config.yaml
model: "image classifier"
dataset: "simulated stained blood smears"
crop_scale_min: 1
translate: 0.12
norm: "layernorm"
mlp_ratio: 4
inner_norm: false
layers: 14
loss: "cross_entropy"
momentum: 0.95
Rows from block 10 of a small image classifier, named by matrix and row number. Rows with one number belong to one neuron. Each number is 128 + 32 x the weight over its row's rms, rounded and kept within 0 to 255. All counts start at 0. Numbers have three digits each.
After each neuron's rows are labels from the 100 images, of 14976, where the neuron reaches its highest value: "responds to" is what is common among them; "colour at peak" is the nearest of a few named colours to the mean colour under the peak. Only what is clearly more common there than usual is listed. The data: simulated stained blood smears.
# fc1: MLP up (model.blocks.10.mlp.fc1.weight, 1024x256), inputs 86-171
# fc2: MLP down (model.blocks.10.mlp.fc2.weight, 256x1024, transposed), outputs 86-171

fc1.465:125167118133108131144115132148118125155119136114133113079100151134108132139135094155117103140149157096062179069108152155109103114103174137072148136116117121040127133119147119102133103048186105160111067055158132174146119084087105173174123181132064111138142110
fc2.465:059148142122100121144126156124114132091139145190127144151174134117149146141109061187106088118097142180180134162152121100154152117136094104172078059145154159166132144160159135165119144174122126122111182189058100076114119111139135105129174111151198141167119153
responds to: crescents
colour at peak: pink

fc1.271:170146118175157137164136184164119116156139084132172112209139127147090162104117110188095126121152139173111071074163072164114208103108127102179146123097116195069157137162131094180142128111107102109110135122147100162162144107112157108141147142114099159092102209
fc2.271:133160126058122091130127132109124127110109135119119111056113105135121133134151154126174144158109135129142145161087109072194138118111128117095156184107119113109093156108126152136132124141143147145142115146132136145142137108131118119096077131115189119172142119
responds to: dark grains
colour at peak: grey

fc1.642:121121124099182133137094113148116116148182198156108140143143100151170116120094136185092162109086135172153153108153124093098159156127099231134122168140107156147170154106146139146115141100167144120158084184055074158152095129181080104116181159090201112073136118
fc2.642:119199162144118137158169148118127146199130115097129089130103112117125132121149083105202129109107110147135037111120140110085067112077198061119152147110148093141080107159157137170094135087118102147121169139163169108133187104040145094216167142106104133099092159
responds to: spiky cells
colour at peak: pink

fc1.566:162143147155088095129142154110181106123136133163194120147167110162136110155082108176109134133130125133141145180105145113203110124064145140185120141082157115162118130156151179143093113165113160134079131090159157089067138099088145144176213134104126136155182117
fc2.566:093110131131123162170105095128086155122141188111078136080121148074133127155176116097100082136136098117129156126163105117041175171139097113095123144145091144152123091097124090123126123055149110124159125177132088147124128156181131093041039097149127142089098145
responds to: ovals
colour at peak: pink

fc1.504:134141095171148133129097052136156129146118104084095094183088131145119089086126092149067145120106165096175169131124098159144118142170154149142087137152092126129105186153195129168096106107135143082106196135142105182122198148125144154085070154215117101127102152
fc2.504:120162127151113157095099196083113145167147128132113156077141160123135139119151160125122140133130127204116178181106077092140142143153102141155154115102120126149210082127057143105133133131163119188150086192161187079090077084125138114170113113106148108123094108
responds to: no large cell; target cells
colour at peak: pink

fc1.161:151140127102167110109089135115087153172114137162121167209105098142114151160133124157183111154093178171124109152137127058092126171124089085180135157101144058091084090127098086128130105154118099085145092096103115147134112131156176142099110152156160149126174144
fc2.161:103135142085121112159107138169138128104128058114153109116134162124148094125089107084104158140123133063146135096128086123143116079082135141141134112089115155149130121072172164175128144071142129130086200111165130155149183131104120099101131133093166136142147186
responds to: discs; crowded
colour at peak: pink

fc1.688:081142136138174146160170110176112102136083150137155178112126157121102148142090126094105106152127148106179124144109136132098080149124102146105109168129174098103100092063153146181155115095096109120144180111113162097062132099111138118079097120153090151112100153
fc2.688:113086154098149076085116103089079119093160132109086105106186126121168070177132176141134134106114125093099159147123114129151127119056148105159115081132147104104146108117128078109109143156116118158130136102111117076207144124153130111167145131139156121144153166
responds to: discs
colour at peak: pink

fc1.671:183126128154127168164145093129080078110121085100131092124143139119160127182112157149121100138111145109156086101091131115112086121144137125107181169166166100142206118130171091088101175066123127096150148148083137140127173143115166154080128141189110122121149131
fc2.671:135097141114187151132095132075137161183124189186106124139124130133100166066150148080081229124144089144113144177129111133152176111103095102141098092112132134143133118058114183175103116162122123132140144165150167139118134125160104139219161121075186086103094132
responds to: no large cell; crowded; ovals
colour at peak: pink

fc1.435:115092169109131169141100079129145120149092143096151054114146145190141087102104168122108105078104155160107125169120145103165110126102125211101111149111110133116070124174179088184076117083176102123133139118088139135156115111187137082123163098185103158089055157
fc2.435:107133096152124078165121186135118147113078047159092115131123138065137109170099142133153159187113098102056165132113159163118141138164121082145163119145173115108133063050089140109158127116091130140114120120113054152122075125101146118114130124105128127100164146
responds to: lobed nucleus
colour at peak: grey; purple

fc1.458:146159140162151143131137108107085110099138100129115162114084163092160121165135123172112090129157132136115152122117184100106168123185089146137181139125103095109101084113143103145116136083122149146150119121108089119163086104119153153149119094110137121136122160
fc2.458:149144130157138217135148115146136124162111166135139027125099161125116172146131121077176165121130122105158144143168107141152167138113161176122131135051108178116143171175098170100117075169185158117130146139173129186128151165190129124119161156081117136143134153
responds to: spiky cells
colour at peak: grey

fc1.371:110123101159075134157108169082183108090106151151087099092196119167147140121122169162192138139148167158131121197123090105183113166057156126117135098144188106194134130176164130155151099086144113150087133108118112125130122149106117127143165126081130156139147118
fc2.371:166153115083082096152082110123148149166086123104124141131098090086122076183110105092106119134120151185110161126145126118060121131169111085103125157168131103116095084121116150171097147143143118107089155168128129109192124126209125155155097052132085080153177186
responds to: target cells; discs
colour at peak: pink

fc1.451:096133155140131126157135142141097100117083147075099138166088144097136124135157119127160130191166124071173122121142114071161131123152115144120121160078073082154184131132173145142079112124113142155142114118139074126176188128128147139119114138178119176131092122
fc2.451:169165159151104131102108125102098152058168110193093096194158165165112109064154136095096123100106156118137094078157166165132193157121130062138106111146139135142119101088152115091159170120157056142148137198142155129149076160085115115204153100129087136118141106
responds to: ovals; round nucleus
colour at peak: pink

fc1.512:124127105148150160152187131096110141079166115144145178112062065141118113129108169112125192161135077100185193170118121142064110103155118156153125218158133126100141071107103114144125071112156138216153154122131140142096130083118195091150097160093140164139080116
fc2.512:136145133147079137140131091174168087093083080098067096152136237123130137123124162131139144077100113165118121106137094129139100135092133086134159097136191208142106164153156150117164118140162127146097130172119139185126066147140115135056165093108106101137142124
responds to: small spheres
colour at peak: pink

fc1.499:130096117102110101181146091121112138109155137127129118135135118100099097137132169189150134082106158119148221140163171130099199086114107111144120159105093137088128110111175103192129095118120130107126132125097085125146098164124148190116164133110100106135154147
fc2.499:130186160117094081140128170154106142116116139115148090143152141089142133191090077127067113119144092102148131075113108146138132156111128188054105047110156154084157145169115140089114136128199145138101071160143119155145091104162135106150201081121188096116128111
responds to: lobed nucleus
colour at peak: grey

fc1.430:126125095113095110090108118124182120157115123129137130146139102087121113114092117091143098106110144119160176100156055118156176151126138148196135107130130109087134141096129150164122139123132106059115122147111130126108165098154142186102127113138178170145144139
fc2.430:128165104142173114133165163122113175078126150102110148118069111142119128117214111209150134176148145191156161170090140170107071081126088092131097142139148138158152159163129125087122142121129129188177120108143076135132144109120126109147126116113067098123147125
responds to: discs
colour at peak: pink

fc1.445:138141155137161141117103136169111126104135129080106134135094125058113133112141132159093112103139087099159124128133107136095132155127171162203152133159112169137125129129172134114113119107171119145115147183154129118177148141186153097122141156144166172169071100
fc2.445:143166102125110164210137082102140164165150181150123119135150178227138101101110165111150104124113122142118113131133148115124107100153129121073118095093137080125109106085122146146130172137134118108131178107127165168096123136061141147164108096092139124086155154
responds to: teardrops; no large cell
colour at peak: pink

fc1.608:110111119106107173125121115156144151155107162080072115091104127163151175194143078146127181222136192132163113144187123131076117168119039119169089062124155118149128131142063140135102134132095130123125097104131123168181171125154154119114119111118106188119141102
fc2.608:094152066086127069155159118053085084144141116159122119150130109095130066148079183104112131029165111166110202124110111165154126081096174120089156191143108128112151116137131078143161100144098086141152111108092151106122084132182158159093118163115088113042091177
responds to: kidney-shaped nucleus; spiky cells
colour at peak: pink

fc1.314:115175173159123166180161144111176125057110107125146123145127137137113207142166135176023114146125130095112192140123201132098159100168092054153123135099113119159109169090185136164165148170124168167128177094115117176157083162157124182082135093146100164120100081
fc2.314:131121157103117118099140109151142158142095134158174223073140185122145118094111111118111146095141112090143111136168178120090064134114136191126129133125187150159157090155141123121144076141118168108120121137201143104147121164091112083162160208137144125105163111
responds to: discs
colour at peak: pink

fc1.259:120100116144178114140138163105144135133122149096106144093130087114159130111106102146110128172129182127140162142121128128175078106161143153092136189117138147176153162167156098102089166103142163157133155068146051144135199165205052161139170119128147130116093127
fc2.259:175145108114095154084106088136142130132130106121203098112173185188133128114183183100139039069126091086093159093134151145103119143147167128131057156142161121084114129135181136100137075138122083131162100214153158089103160119115154110086113127094121132126116138
responds to: small spheres; teardrops
colour at peak: pink

fc1.159:079094141123123126088126187109132150083069162147148124098147152111111101107176114196167136170164139152138160130093082107118123151077123081141181109121099122080103127146170166153135195100054163082139206114175173126101135200195133094097172127118148134115148112
fc2.159:099155154164088152080100115128156091164131183094122178118179110179122139096076116052095098042140129160133138160173117155146121107078097171134104130094143132125115186125104088116104108148171104178137086113140110150184128106080110172169069165169122103144110190
responds to: kidney-shaped nucleus
colour at peak: purple

fc1.394:096177119063166162169140159063130158172097122122133074152127107158193140154102167130125140104141158147123162169116117078126160118174101134141144189096129097125191197163122148136151141106112160130126083155167164119158080135145098148159105155109150167155170141
fc2.394:158090122147092099074110079133124127104142146145155123085074125156119066107132111165159146054117129149040144119157079090111158140112125154187136149132108213158123112159142101176162099150143139071140131160120139151120108143094130159102180118149077099089124133
responds to: band-shaped nucleus
colour at peak: grey

fc1.257:146125171131143071089076116196131122060124120086144076159144076131128119126100126152114133040145096098136162061164152201122139115165105117080095114119088098095141128123110123114182131171072173175151122119068134104126122164099138189123175162086116147045149105
fc2.257:145151148118060100120148161185117153071139170140170170166144148117112079177167175085128066154107129149120090154122109166137101127118152138089127136127130067202078095124123094124081080163099144108120142133101152065160140127160142129156124110131132128126150034
responds to: band-shaped nucleus
colour at peak: grey

fc1.249:129127144167151157120127119171124111088127129186155176141129148084113131128131110072089218133075090084100102115127156090153127121184128156102145136091078085174116162104171124117121105136120125149175086139156074176138118070165159157124070137165132102081099079
fc2.249:138119184103164106145138123106127140144096123145106106140115132161125172129140144157145097077160193163152137197138107143160137123103120134109087173134132175111152107148069180141144160128152143170129116131097135125157148147118128103158103160126082108152138152
responds to: crowded; ovals
colour at peak: pink

fc1.759:146144125146178145100100102184128150155090153157144119140090114111155201180075091085076147094115129110101069063124094151067125167115112086079182220099097175116124119113101145128126078164116130089150164132158147101133103145029152125129155127143203150091121130
fc2.759:120114138145136112142123105131114084119133059078094101107120139084120160045131141222108093130139148140125162180168136177110145095113096119148156090104126139188155109120159189128072076085125119142141150122125063154148159071109127146166120125117149074097140085
responds to: lobed nucleus
colour at peak: grey

fc1.198:115106151151093153089168081140143136133166100094125114086117191141110118113127146110132073152126101169092129086162130136148169165142099177158139105095075075131089127152075081091227129121167179122208114113108072125086164156188099091142112157180154154109134143
fc2.198:118138115105124157152139135170140121158110149156155163166091140141194147177122170160122136128109138149060144159111171133095084139101187094129131169173136157170146151129121140132085081167101156058099161165146157164156127123127115182131183118144143134162112047
responds to: two lobes with orange grains
colour at peak: grey

fc1.189:073086148143108145117115132084059053141123069142143155127140133111126093091117119099131153174134124116162114145130122173142136135156105108102172104050092153112172163053122024135133124085134141086138084169131175134152151174096084116105136097126149078093092151
fc2.189:134175119119126122085137118235154139094073099156127101105154137114115173083067126159097175134130154162149106127131182155158105096126119147170106158126160145148158118074148133145159136155120122107112172175095153132125141073122154136129147190119169113179148105
responds to: dark grains
colour at peak: grey

fc1.280:111087187124143075144116114116141114120152079140129055145119117175093139157158135095156123155149162153076112098076152142130099090131101130119150150180218143143186114131098119155128038080093075143155097165164107142095163157069157159109130130085096154134081097
fc2.280:126145139099150147139125136126157078110155062153116145150127142123141156163082081197131113109119131067185140165119112130145159154173176133177107100128042107104122126104122102084127146176145153138098101120122102154138076100185124172179167108114159130131155177
responds to: dark grains
colour at peak: purple; brown

fc1.734:138135153088168151182120120146121155123173154092103110141158112182091085115115137162122139067092163129126113040100154168156112141139179163062147125118104055070152085168139126085142082088105174179159133132166118168195112098128155153148141180102080169161112160
fc2.734:143166137146203148117116143093077151095104130179141109094145145067160118146187124149108076166127115098148111163193113094160178165180125158189134141173085152170095112093155142200142163139139117106120135098108188130117123155132115113118130105144143100075131096
responds to: ovals
colour at peak: pink

fc1.743:148081161124150127156123183088120094089136111145156140175169146141126071139118122155072118065120095125145163155121131089159179143179146123119166089112164099120204143159146133120126084106088089113138178108135204132135153161084096132149117075112131127136172084
fc2.743:108174106121072130176060145162118169114151158143086113080155048102129176062110134098116130113176144190087141159131094140138141133066147083127178103111087072137097144101106100131110177171089096083118166140125119145057102137118122134107106168125120140086123133
responds to: target cells
colour at peak: pink

fc1.232:140198070118101117079124108090176134124128150117101119153121151134165162104164132179084135125126146110151072170116141153122121114130115139142102130071119193149179090103099086172072128172159121112119052099109131185157164128104087173104106099166127186148120088
fc2.232:131109146127123109115101116123063150115103119130111148109149106181115117071077095103132153172141154168118187066130077123112134107131066077128174186112100134106154149155087179108164182125132078172167121208111128134105125123145124054202146094144124084118128166
responds to: crescents
colour at peak: pink

fc1.98:110174106146098081137086124202153111110064150139088116094087107194124211158152108102158114153131134085164139104081132116082166141089133140070187111101073077179150103120109127164096065113147045099100152110154127182140184146171114145120139164106152197127104144
fc2.98:124091098135111158123175086086174106097152181108140119117141121097112120133126064140122154073146149123101138096139084138178154093155129150163124145118154099120125135190159123156159135073115158138125098201106137095152117137153110125156152166129114135127091154
responds to: target cells
colour at peak: pink

fc1.86:150131113187073105099145118156150141116102122088135091105135124135178119144162101118133143141149165148104164083151162110136142157121127160124151140075113173125147148136156129140107105120104152154117083121140163108110019121127122091174175172084066113115153205
fc2.86:087131127106097131148151193110121078130154127158107154056124123084102101128075178166098119092115160083146083103148114113149160134159137142120181137139132131124097118153158208130146138071138152133130178141143130114076176155131131145088082137123126121214186130
responds to: spiky cells
colour at peak: pink

fc1.339:102155134129111139112152130126123086063081128180165161169079104135106154096131064133134072144124161123114124128119124163145084154167124127137147139130084136092090100118107152179086060101085160166103104128185105144117082110132150139144081160130151116125073102
fc2.339:125145191138131121063110169099146128158073087140137141124107127112136120130147171111136193139110153136151181155148095144150185142151090104117123101136124183100157091155154112095249119131111178121147139135149124136117149134135131113130124192110149165100162147
responds to: ovals; crowded
colour at peak: pink

fc1.47:062123097145150108097166106095130106105069119139124167148111126119127138060117085155115130172140112111178139080082182102129130085148144150108132113159121131158103139163156106090103108120095131129113161185138040173202101139178157114129120180111133111105101122
fc2.47:162117093144133148158101138151100131118139160190084106110112186138114135163133139095125152116104183074113177159212100147148112155125128137114154149120103115107183124112095147145134134172207135121106076112173175100012097133122117108189136074114124162157137168
responds to: teardrops
colour at peak: pink

fc1.553:073081107183146166175094167107100128107115076144165104160132137126128186112181120134117109112099122117153123129168064073089131159168092130129137110162183116073108118186074174140104147097109172106162052107083132081112091136114097136163140119128073104138084101
fc2.553:170119107166109133076154121135158132141091117177148071133106154164104109108105158097172096124107098196102231139113133168147117114119140113124099173093093148102124183073195102137135173114095115108102131146167146136154179139163121150162109088165121146168130091
responds to: small spheres; crowded
colour at peak: pink

fc1.147:103092127128185100156120131110148119137091180160136051132126120208120127144132141144109118156133180122104162169178133105105101109137118135145089127113133092102190133201136113146171095097162112117077122120114178141182136145113040118073171090125150211097145098
fc2.147:053138108134070107157125161133112138134118100161087147154088085101148149144081110140088149121124090129000131049191133084085144174108105117127150186131132139126109110099173121145112107166075102152124121078102126151139151064104123163188091103108076144151149115
responds to: two lobes with orange grains
colour at peak: grey

fc1.758:158134087143147162082071098125152130157083111138119093101142073132132162136130072121174162113144110125141123162113143159123081133118166118089142141097138136114189092129148225149099132122098077105126113107202154174105087107154092174170180143159109141186100129
fc2.758:152117154096135091193093157116141131146105117089115143084077114190072192096135125138122091115156111110138144089141120078085109108139109151108114094124126119095084180133136028120129167163135108144156196168113142112123154197155113114087073102151122077079140179
responds to: spiky cells
colour at peak: pink

fc1.497:130116148081111190124126134066109152087134125142100118126163087180109146105107107127147129154106147146128129099102138098194135116149156041156110199106136110137084115136137142106114133157099146085151113150121169081127106177105129133219082143090133117154130112
fc2.497:133114153134132151076104131152146134144127119166162161121147160126091130139118167079121134120111085147175148142122110176090166149130147062123158138110078095158137104154133017147187157065169118185098134113119085149166140119185129097165143136155134158153159121
responds to: ovals; crowded
colour at peak: pink

fc1.726:130114131137166191079098071138130140079116147126090141108079125142141118116153149117132113088110096089138185177160133112120076086114109141125201124150116185056137104172155117176117066114081126099106178105107172151118074190149161119142133110103124116150144195
fc2.726:139046118092078049152075128155082134160187108094136085140168142107131114140129122159069134029169111114162162141131135167127116108142127152100052107098172098200155097082063099141111221134129131161095095105148142099155104134144126115202120116136069112101123132
responds to: lobed nucleus
colour at peak: grey

fc1.373:144083155124159133086124114136063149186167117127099109108112154108008146126121142125120118107130094143083141110087164144093143133138114135145144143182120117131073106073109118154112162193089192173199123149102085129166088130084134113142114151123102120118118150
fc2.373:107139151115110127133149110126112161148156169161184142103137229096185125117152111175151100135166118108175131187161089149120109150127118088088165103131120147135096084138118133187109125098145144174155171091143196128121166148174132176101106124176153070125163157
responds to: crowded; target cells
colour at peak: pink

fc1.737:144152128147128111154148123125183136137124158128122130135063060153131136093174135163186142128151156114139128088075076146116152166113150141100128147116223062175126143164126105176159157133105113135112126070130161135131155133117111084165102128147100089168084147
fc2.737:153070153124126149146127120131089110042098108111140069151142153137131082133093138091069145066107092108115118180216164030118134100158152137143066124146098140146105110103158162172152102151136148097135074197105093084131098185151126133046120141093133148089152116
responds to: small spheres
colour at peak: pink

fc1.261:172124098124085149048081076117113118127118151148116082079153146074126097098104115179111137125117130170120104093116084122158166146117134173135123101112147102089126122047197086114072128155177164161136138174116115128126166131160112146164082135127112093214147105
fc2.261:128094129104173119162111164149089102090125125090098152189134137164155122152156108082123127161095112084134101130105078124088066155178147114139099125135142125174149136166126156111136121140084112153132144108168080116159130104144146119099138099145141111132110102
responds to: no large cell
colour at peak: pink

fc1.538:095113086185141110147125102122102152114102124132130107155116140118128159102147138144182137119176064156132142088119123126097169121137120132159127136132126139164109123173123153069122174151163081074146140159121119137101150069179116118141113109128184092118218129
fc2.538:132132092098088135075134128198137182171111090141166141127104144159125103128159144113093114158077125101127098105172099094129092146120141102187186120138134155138126168110048142157167135121166120120110153178141140134165098198136123207176168161117103165102124179
responds to: discs
colour at peak: pink

fc1.425:121096127151207151081111112073156172144121128108090196091102179134209111153092117142117143118161099089137131134127128077109089116071162118156114120119128074158102140120111146094113108108176147168149100164118136114144116183175136187132076108136222138119101095
fc2.425:142110121108135113135175142196102040141080137132116058141129101161066196165125126130157140104148177099083105085134175109133102148149156142134088130140183119163104112151152170178070128120095155165085187095142144080113163162182163054149158138128185148156117122
responds to: discs
colour at peak: pink

fc1.43:113137082118157125117162119134106115164101154138118110118157157048111138163143088172154167033146104088097132114095158123106115097119113134131144142140128096129113169142134124196157165129131123086086143098170195114186117075128080139081211199143161081152138155
fc2.43:108132136168105117124111135193158098113127115101148092100126117155154141136121128108098103214141159244174135107117165078146138156155074109151122100139113143147136116204184102148139130106165137150111121151116096139039115197117102147172101034103088147136115133
responds to: band-shaped nucleus; spiky cells
colour at peak: grey; purple

fc1.597:113094057092110126098084145138085106132152185172155141121098159114154094155136133172085129054130135125099136068150107087093193133155152176140173146152180111151209171151170091115066173155105144068119184082160117116146109159100131136101133106118136149101168141
fc2.597:133106106103133097131152145138107117000104095143107126139156152058135141125101109166158158115158169201130118113110183185130212092158101132162175123137111133126137087111122186093147117115110141131102096119083125103136142068147117099119126153069122148157097104
responds to: lobed nucleus; teardrops
colour at peak: pink

fc1.592:117116104115102113111120102108132151126139113094127139202160110134115158148129137123157146096131141144135162085111139121135113138106095114151186135111150129104072109078115147176111115121072159078170146092105140091111105107128153080087103168211116109161125182
fc2.592:118169156136099102185118091175137134093162211188090118075168104153132155127057089153094128180116153143121176138119121170121161087107169117146144162158115130151108169200159147063143103134174103145134137138079096155105132066161157135132100082101146146084156044
responds to: discs
colour at peak: pink

fc1.386:169084130092159163119112055126073101086100124079086169110167168100191133135127133142151136062147120174140097155146120128144116121151163122136104131081152133100109110095123081216164123065164124078106116118171135106082130138136105140149172103115115172149183080
fc2.386:115191134137091123052168124117162151148099176157192104117141134139123152087170129124113160215075131138154126073087144167129138088124088107111092141156153133196093133214164186141100076168111126129124196119132054181123131146130097121107090139132124107072101183
responds to: no large cell; discs
colour at peak: pink

fc1.643:114114049112091096132136093137138099144149133149116098108108119171163161147112085095117129184093125125099105115144106160126109180093129134166063155092105089111131079184160166136132070127145128175140141137128155124097145143163094205053200127176215103148136132
fc2.643:135104112126166103164168122124121170090138107147122193071116132098147159127179157210090134051166093148179109175141121191137144161101087106080123101137145127156109126135129027142100154094122134091130121075117105144105087158090167060119073095141102141122159076
responds to: crescents
colour at peak: pink

fc1.578:140118081123105089090138197090090255061073206120106131169097151066151188115137117146160164207097129099148125126135099200138127137142167117168109109113096136134111158156162209079106090101163154132120102118158133199078152113103096123115122146102132130104099135
fc2.578:106115093115020149098136113049065158135106159135143166115087123129145109142087176179111158097142080128078113114070151124117079157136121158088085141144120139155129129161128127184114158088078104104110134091112041100113060133150129103184162163117069158082102111
responds to: kidney-shaped nucleus
colour at peak: grey

fc1.266:100057124155161108140133139133129130135180118100085202132162107150116122131111130134151111160112134098178144135127114131074092116093160134090169147128137141109094090133099128146164181073144092131133202086154141130192138126074117128109106147116120166123070157
fc2.266:128204146153066127130103114116108137103110218146166118122153124065157106143102088132115129114125159164084131142129101179202117098143079118143109081106135075133153119115157117130047068132106165112107102187082119148107148132163116098173155116203122123098181125
responds to: teardrops; two lobes with orange grains
colour at peak: pink

fc1.221:156171082112126146126128108172066129152131054119150115100084112155076159075153124136111093154182119111111144076117079130107142113163161118150140111011114144133179147098122153121085103129161098099154130117098141197085128112127116076143146151133166112163080095
fc2.221:105015148169110080142100151092115208156125161126102110206099130100164077130096109158106164120077119221126150172148121191115140166151093105130114204169112159092096112107142043205220096129132108139140100128124144092136122154117124138091102112109164081134172179
responds to: target cells; crowded
colour at peak: pink

fc1.381:138137132152093118048108135137135117156117101182153078126068167045154099162134112123138149156136163160136177153087155147132157156122113135137113087138081134126163148165181068145172163122105176120136132144128169082147125062162100088105034133126095170104144147
fc2.381:132139106150143202138123094098143110094132158107130130135168112159120111101053127088140149122125125143102070162180119103116108112077101146139126103104147135129143122163099148060065097138140140151159174187101171148161147136106165188149140166207148044106118062
responds to: two lobes with orange grains
colour at peak: grey